Weights of a small waveform VAE: encoder activation relu, decoder activation snake.
Rows from block 6 of the encoder of a small waveform VAE, named by matrix and row number. Rows with one number belong to one channel. Each number is 500 + 40 x the weight over its row's rms, rounded and kept within 0 to 999. All counts start at 0. Numbers have three digits each.
After each channel's rows are labels from the 100 clips, of 14976, where the channel reaches its highest value: "top examples" is what is common among them. Only what is clearly more common there than usual is listed. The data: babble in 24 made-up languages, each with its own sounds, syllables and stress or tones, from a formant synthesiser.
# convs0: first width-7 conv (encoder.blocks.6.convs.0.weight, 240x192x7, each kernel summed), inputs 0-191
# convs1: second width-7 conv (encoder.blocks.6.convs.1.weight, 240x240x7, transposed, each kernel summed), outputs 0-239

convs0.16:524501472482493504482494528489492526519518454599476475488499494504439494597533480520431504514452519499492482535485482486490515533461543528452433515453511570457495428452498507513499462540496496497419545476501484429503472479478503472472579488471505504512491471548501522520656562456496580475489495516489522533506546476472532507476481435489505534492508484480493465453558478485526458519492506496530559538505386484468470519533446488530520557684513504501494534503516574549520531602509471464530485509522518482522491529520502468603426535516524552464488477508479502612500490495540452408
convs1.16:482534482472488495499451487435531551447461522579557558504482585501492531493496568515499478464477449611514528511518476539485546546505433516474518510487447524493547532567474505460492533478528511601566520495515474484527533510532553415577504503472497490504487531486502629464477454478501544485492482448536508534466522462488446432559520450487545451411474506505486452493502490509392461494511480586491458493452513507487522488534486481480486458537415542488533542515466474506509493446510548555485556461450517466496525536537500465484448454554457533528494534465539524488540534532560496434492451486441453545533438580488557538491436476489479467516501479464556516469466521502609488468521568451401522511544499507471593437471463473486583
top examples: mains hum; clipping

convs0.63:510402458522532549522498464541473456506502514553528513465509576473527498474478454476552474452510443540467486520547495448548488453509530511504535453528520573458534488452534482462498554465548453537457497545468478492458513486500474493530530438494532517558501415504512485499475397445503585503497572540540483435489426510480473501510480523537473522518482552496459499523521423526481505527516555491482457476477532490485566430492449532431467524341517521458454457474481419445482489457475378441532539484483488482504569436514529464506472475458502459435462489439452555446526502443518493480
convs1.63:480464517534499487465539475524566487400517484542542512519477559480526524549519520444425624458391460503518502510546593509524491488526526534520526429513479431526533554530514489465470469404512557417467579522485459561482501489500479485528570556483523501484495540523468438517553500597539555485548486479534497488536540480505479502430523560488483489569451500469511527540542484537533538526503500530529532487538488566469452441461489530479514462544396580525548463505557442513461513526510463458554484456461462427546507495458554459519525551546512514500553555471485468475461508489603534528511497508527403454497475469490479521536510495499467518504458561508450428521479508450453558468484518536588563525519501433539479510506501499512549
top examples: /y/

convs0.64:528407532530512610510559476503484487510473383461513461512492467519495467464481518499467457441483535493496511511523484484498458474482521453371462444532563528468490401546515504370446545454493527565494503447502535444533479476482449449506457462492445484510505469550571457473405473484478461508492513511479536462527513567515487431552406452553503530514512463489533511504481548519539502514532486485529457477473480460467510457467533500469463524417441490468482520472504475521464471450422535465468509612501530512457486478533421530497470422470508444453541540472492480502517479516516527514
convs1.64:522412494539569468456547494522535518444539508457425489487479482484528491581561469422452530500544420508542449457430517524546523537467641541469568496533470510449476443484534508504478566484499491554525479448523479493577499485496499534553523535518486486431548541551479564458469504483480534504567511451519556503492472481448475506465497459538564514514505542564472487550444545424419516507544420497483523469495479521488479511518551499481472463503494460458474518499497460457455501476487477453509552447546506455462492496531554479547489514437459547481479451492502488494540472541476512387449500510497508488496370524541456533481485572487556462490562546529478467478530574570540476490467431483463425494453440553521483547473499450539446
top examples: clipping

convs0.208:508548477556475505508548463498448521487485562534485496490546521514521507459484514502477585543511519508536484461461484535512521547446548491587525456567442496535496569446469573555562459477517512527469466508532422543470503518555603493478509484484547475451432422567450504479447487541493499500475549466559482460534502554560468551502507524518527434466484503480459482478504476468517454496471468561503463484431549485440478497522513541474481468531483527524567554578467537510479497511490447515503494538488486492482472445424551423566511521596474628396545525517535461543476446511449488451
convs1.208:528487442503394470543457470484509439453508496533455550455447431482454507525461560398457513572518562582457531482557542448493473508496490472472479505512512546505526485541492502468508487493504495560494451511425455443452515514488486506487477480470528526558517437559499459444524519504502469503525523545497507474547489535495519473463498496449472494509455583448390529545452529470512439552505532461494563493546546500489509535572463499520486484525496570502511543460498553498550504545474478454562557398446530483559506476485423487460587512596548598462500541533547456447526503474519516522494467437571510479551461513421456468538507466479436508438508427529527513439502528435482523483516539418512527524523452501482523535554467508478572
top examples: mains hum; clipping

convs0.17:438537484516495454450442578466513564522649543467506437486517469425443483453533538554464499547486509436496520498476467547459458494503478536497503494480501465494516494586466481524459452503411541549410483470507507499560498546469480525482488527445436464460551537420490424494460534493492482483551463458501528502491474525487492581525528560476503437473520424553500513491463552503560528486490438514491508507570486471442470520464520515509526468511562455572490554479508492507477457512541508562544409490598472431510480484528527568492465444470491522458439549512502494542436526506450508534
convs1.17:523503460535470514502449580581432539485550502505544467529482373491483498518494479586485460520530530525392528502498507551447515512530472426483474486365483384503518493505487543511476545491460447534511497515464555476461610444488489464529518518557467468495454486497515501467515445508568418525430459474536520520431446520500524459471427487526508532520536496519495517455550460419473502508491501512559517540505554490542522451527520467500534594526477463448481464526470554547510550470588509526549466424524540557475457462474468524570580556474524563517510476505530490444518482523462444487450530505481551464505491546496484504519503454590459523461492492537548472505594468520467525501499534495514478501496513564480507490523548482568467
top examples: clipping

convs0.217:452516532484468464497532453477481542504439501575515499533535466512480531513549469458505552439468548488540476546496491502532505485432504524559480448479483532454533494507449521431516421504510507500411531504530546470596435423431467446458481525569498490503576425536550487491496528453551503480548501462441522492414539483513540582514501487514542500397507580482488491505497509485518541530550525496531545496459507531493485564465464507538527538518503495440502490510448526399473552491537515442445521595479512513457477457486446527537490441494446491376547527517616523494499508458498478483
convs1.217:523534474499501488470501531510490561458529453460397518568498508500525515508544460491515435502543463526550437521531517456502501502465512574606536507433524595570556471505494504483524505477575515559489553452542476509452493499536536490507446484429551561532513501485532453459443488563436481504444510529525528478455580477568498431485440504524487497462498523558506496555536532432522471508477457476489508464616517565450539526435485482511532473454442518460565440495430526510537457487481435472480543500435555513494570524497581549447430508486488511507483512561495470545451565478462538419571491490509504467480436546427514490493519489522550565563486506406501437485485565479498435525541532484547454486477492544475458526509521511493510
top examples: clipping

convs0.78:534453438503502446472520496458477520548519490534545537495455563501455536554501540448536497533510507477486566509513487512436435506472473582506473612483503529504516506531471514487484520503508423427555517453511496464551572523453474440563452515407419528577542568499496498474512506529458524527461505468515644506495459482453516485488513518469505475488402428501435487462512453465399504513496568491610456503512517486489478478492504524503489546488479503527511483475488503520474541507531565534493510538531511566534440530534451483458525533480458480422377535502558498489483491511451540478
convs1.78:474532440510542479428477532486505551506514464506555528468498431497480501492533513567534521554525506519561539501478510535484453496537428534511475504438441538573539482539567505487477538502512506508574470511495469573445448562434456499469439513461566565456451535502521495510491493487473552502571582501574481440647435491548522452522568488493476498525494484475560463484512391499506482505521482433585503531535507500498495467490476461438509485398540517496480482491576528448490544545480477436449448483530518569489457517460491534512408502501480535482537474520465498451490563419525507450572470545508599478454496487492527538582411518547479465521507451498489439509471462511457522534484547492464482502548527530532456493554514509470500
top examples: clipping

convs0.170:512466519460437504506528485489431476496445461516481448447481471444549478511512496512540566525615476432429571480414515535519513441525469512502445482491559497518478573503391474551494511508480537523579528502480515559503395445494479449471483513461518506500577433467461451534517512511463547523503457509484556446458532427457546519507483430520571527403458554453449487536561548509454473482477467481533501477513497466501522518480435547504512479512481433474495503460536519500510586480501492477563513517424454485468505499496555520544516501548517485506612522513524481535488559434530450510
convs1.170:485501488521483544477514460468521528522499529522517467541523540504511490487603482554522469519453479502521477516502515431471482502507479528499471441355580522540503512532484497510500482511552569560464473451519467440515549480528525497541504467503447526555555572551471548487513518552578500436456460548479522464514548429500507526515479499469546476467451517571486487557532532464482517526506521533503497424458546581515475471412477530608531525450559534606491482535503578453534503537541531460556436492450506485484501501509512442511519471524476526500610558488531520545512543504549511461493531508482497518525581528601521500469478557537499525592507478578528513445481454443558510572410506544518468552524559459461511502484499531432507
top examples: clipping

convs0.203:543508481420520461531518543422581432535474495511503532476438531456576510412552482496499537505448527450501524513541576537487468499466495456487484463556607503518508393517435494414456524523482511497455519457541505556490497442600470515526470510547513468545517466470463542586489469495510509510542477506467518487494446487519486511504463499530430506544462475515469479437543568477528590467445486489523485494488462556549475537576499453487489493479457518470560542452521427510452509475451485479567532432443499467521505499448459466424565398485526477462533492444515502476493526466542517484
convs1.203:578502501501491529369461487539550528534497461454477421590523482563541468553504428497543470440483478455560501565505512478527521499517471507461433531436487485473524551469494500473526543454492467567460488451499438508513549530469472478426532485492544587526503509462453541495577511532496485491456454413506481469431603478458454429499452544494485518536525448475527519506503485450512550486580461498497510513484424493455478480520504456542422559502507555481466482531503371476477535505549431479454408474474474540416488524491485458581519481510515529537489449461526510499498513530508555608533485528510507472495553455482514499527531561475560454515441497521546513423418475444480500475515515468468501484545465490487494471520521540479476
top examples: clipping

convs0.191:449462483464486524560588510499470453470511433535490457492439480478475494548493528513501484422493452450450494579486458535504520479517500450511490442498576465493497484524538521505449510424495490507530486459529461471488458531545425466506506477529562501468537550459479492499438474424551477631498471476476582448556502476500462426534439460520398498467485525513494537451518492431537528505537484471431566443472487515505479454499483449585554490482459468467490390455540509470522447501512517539518495556477493533516499585559501554502511511519512464377498438498447525461496491481495445528
convs1.191:482536488469568473475570482460520518511543486469462442447498525512530557556557502517441603417511523525507487518516464520545504549485511517500493409450506437527539576519532502477495558455489557602600472477491462478548497428467441539444468573449483507529463521477518540506483445450502521558472495463521469414495464453434600457508592522438545473450469552508471447473479514496483458542524425558469504433548543451515491504492490490501495459477463508499499520576524469510466502566509496499568505511437511460532480462516507494538517490515543566463553483530418458467457541480480471478510499541517473440527462491495489498560471557477453558539495510510536546480461541424469491581528444542427538510520490482562583516468523536497452
top examples: white noise; clipping; pink noise

convs0.173:556496536480515527509516539550486505554539509462539464552448449521492429515486460580477501556462523434590518515513483589556491516502536559504535446471536521534513502452533422482482451492459532461516490485482497509499464498493436552462418504539491485446494498484479522492546509501487525502488459523469411481476511547485528529469493467495515474446571538441559480471461496604543465424472486630558517526506424437432446528473486548506564458465478576541527523515545468470478549501466491480557484580485534471490490443526504587502513510407571580485510481511535545503478562509486505494
convs1.173:506481595528479439580483407458479502413478478536435576499522470519512466524482492482518462457444456467418503444506469515542485490546508500493502442561604427488517548534556490534496498487473475466511473460457515447503541442494496478592510520514474471506542554498482517468550495508576451461420401502511446504451413525569502519470455515479530528485487432521471552477513514523495517576512522483555404514474429514484501493435454550587528533499429522528449459525497483442489492496567497547470444490472541526423522499526475518578557453414451458537479527454503405544545517457480472505487500530506500538464482521524432421526539474521491482553468453514529494511549475467505481456475510506498538572490475512502490474539439538485528
top examples: voice: child-like voice; clipping

convs0.186:534544498538492441613489480457497552549493519507527480519493464483428545593497492532565451518523455462502521565557543485475500551497522487515447541535544483492543498484456543455555387461449464411482531534489480422533558461510521419471470542545470534521466552508511557447554462541550476413556512507478486510417473496437475542536481457486536467519464497494508394509480536508453558498535541533468501488472488490503470571508439473529515570497517555503514495537519516543516503491543477465494507483457512395473537566467436475448595511478520461454436506554525491502495526492525462475
convs1.186:458530551547437481501477520517484586444545516481509493527448468460489455439529487484522537482434499474531524520471523494485456435536545502510505430501515565578557475542551522542499476501491534460462585508422457471499495467532498475521419553433552480487463522497491517493580426485434505437522484488510419487511513488537521471458498451514512442462508526495486532548477476501487504496412515455539466491552453512516551468428418537563468502487546480550527541565556498416477478561498484547462478515540523531526416460529489544446496421517499484507524507507486514543462548505536505501535423477493450432427433535556473495580511515534560554503482493483484461542480477484507434511518509500482385455542581475567526455623526502516538
top examples: voice: child-like voice; clipping

convs0.226:465533456449412531470471559517535480545556466463458497487429530483467515492424570510563575519435489489515489492568478509428486500495459493446532480561467477489523459508483436504540536530469509483457504489509574504523458517573520480516514514494571459530500688500501479484493431483535457435508565512467463491530559482517488463551507472482475456500508540559495478452523487477490563497451494491517521474493556523497504501483467431430446493503424509476414489454472486498482532476564508490457434506506482508531553510590424508474407507463502479492494419554530460440454531464504524482
convs1.226:533520454542574437594485561537509461393471503529503629497540529405487455552465510478489529475414472512491472497466496542511555516535480474480491466417456506544531494542523444443500476486482477432506475517467544507531531530503506505464506501432581533492517515493520517492542533499452505586499470559511458515515478430510514443496510486563508455524490386509465492477508493492477520471488524462495530515477470462463486508536562490503495490549481488459469519448511506394541513499465515499576564489511545465465479486473525525462525478503468535491478474473486587522568487471517475586511502508494536489527427529523479452521584384474520543436490500464513563520430410503535571534585516501511487463491594428504489480533509422548537
top examples: voice: low voice; /u/; clipping

convs0.216:494507475498542546541496481500475528439534547537506559516525488467463437516506590571486527542484476528449513481434469496491490567528544482590477491487470541506523552467496447630500521551482464489491518507511526518485475482517511520514541531495556489487459477526485485516437525528539559578475481484509505438530482444556584543467601428524506469425472482428495534525469462531490489460425448542465497443471479585488447464502507483484521441372499506493474538448563591502494561540468467503511538498521433564470544482558558469513469591512538534471447474485485493531479518441477509493
convs1.216:475475436442476485544439508469565501482446501484500561484521537515469502518516469416489494540461467536487483516487539454517524514535480511487522458422529539459453516459527559420549499456489448482504471511523538444519490527591488502536519524445498470598510465614474488526489475584530471519496451514476544475580518572540518492513529463466553474444451483493465474478575477523532432471524538490509530560482615546537509534489557503458551552507481496532512573502507582515485461442566472537489461496486456402514524514547476523487519506534518481522555513513479561444536535490444441514544614557487436482480500494542465428564525535476469538548524422474426537450536519434478484475547515475539584503537535497549522492488526548506555
top examples: rumble; clipping

convs0.234:502533493462500498503434469446535506543479535581481498485506515463547483502454497483561485517457492500510509453519485476537556527516457603413435547568448488476507408450519452465547496485495553473474486538508488429469517545490509458472451455500500513471534510543451502502493579453550613380467529501475478485474558444482526489520559519441437605546600531505440529568529464500510432479463526523524565503522489504426479455477550519509477462480468495486491529455456495482506518453521463558461451490528492495480470455535446465519546483481469493511467521518553536600447506485459577522
convs1.234:469530521504572530490501569528506452501465451498595494537493464520471446401529450513470542519451502542533527553510437543455447494525445489489490471474577479514515490464586488503534542500479518476451517440420512539538447554481416468464462527540514535488518449491518478500515502406504499544473521519437433405457461537479505579541484530463525474436507538503512488494434479543485445539521437485529460549521504537532506467436454506466503553480434492534436464559539526505523500553448600525450553535471513553559478545456442495504489582505524497515541479483443489491466524545496515536600472525536548511460506475455449499496460434464554433544535513502401479453552523511499501502459484439474473511521527465568489525465533537474595
top examples: mains hum

convs0.54:432519520534547526576430531438569498486534550545480432470541504560528496523528473493390521496494454548459514505536511511443482486497495489547467498485568559548542536493434444520518506478505482472541463529489451499457480458524503472491521548547485462491520544508457572568514564511469511485444506481549535490484453463513524570531553505479436554429443522440512492591484512488457483443511537514510498424401555482472513532522427548470563494468557541480470472434538550492536518525523414457479471500528512463476492514550548518538524544460476413520497475398459550456510532441518445516
convs1.54:567513458518489512481483499542535510453492449545519510490531487482517582431538572517554484486496519483507496555470492468458497514455509560483453439439487446525607514517517527495474491525483520493448539428526498437447515495496513489557473539506533506492493507511439490479559439376455471523537426466492460501532512562527494495462526440531537425535502493438481458481443441457540502515474526524542546444546459420477567479479479520550469482494512543497556489504556438461474526534494615578512484415525515488486471510440541507494467439474492500498528572476429485561529518521529503446456524458555558462500538497552455513575473483515486434554480472491415439491446522453454552416558540481534484417555570469496479563501499507485544
top examples: voice: low voice

convs0.146:538488475457502444474486459506493533508486531565516549533470577481455526466507519550443544536485493477474484547483434500476478540486498481382475531479509498512527437479519522520500542515503491494491500498524477493551464424480535516481484526493516480481549507517470487476483512553544529525468479472448594638575540567553528464575516338498497404483479497483497487461502433483555477554472486516539540508509517483468523489515443486542494492536429546506557524511551476558453503483430599459467534473447461512461472464455497485509523501550438500496421478397486496555447463511543538519
convs1.146:481515438532496506501521468419554523476400473502449504479570435505436448471523513463504481542498513531513526546498502488521502575480506452481491402413427561497532529475507539596474519502481332510450469526507478568542522498529523523504512461543524486560402447465471503517492447486491525497575551497438494456485503524447458497557495516506515501406457477550459492476535552481521484456544528468448550496473568532456489572438548556459479550549479444459484476488558489519468493495480501485378465519449511488492545497505439462448491502567502468463496516478545503417447534508471492468490535517530555443424505485463526525460486461535503563539494514477486589496447478512496486520520518537487457579431500517503511480497541526535499
top examples: clipping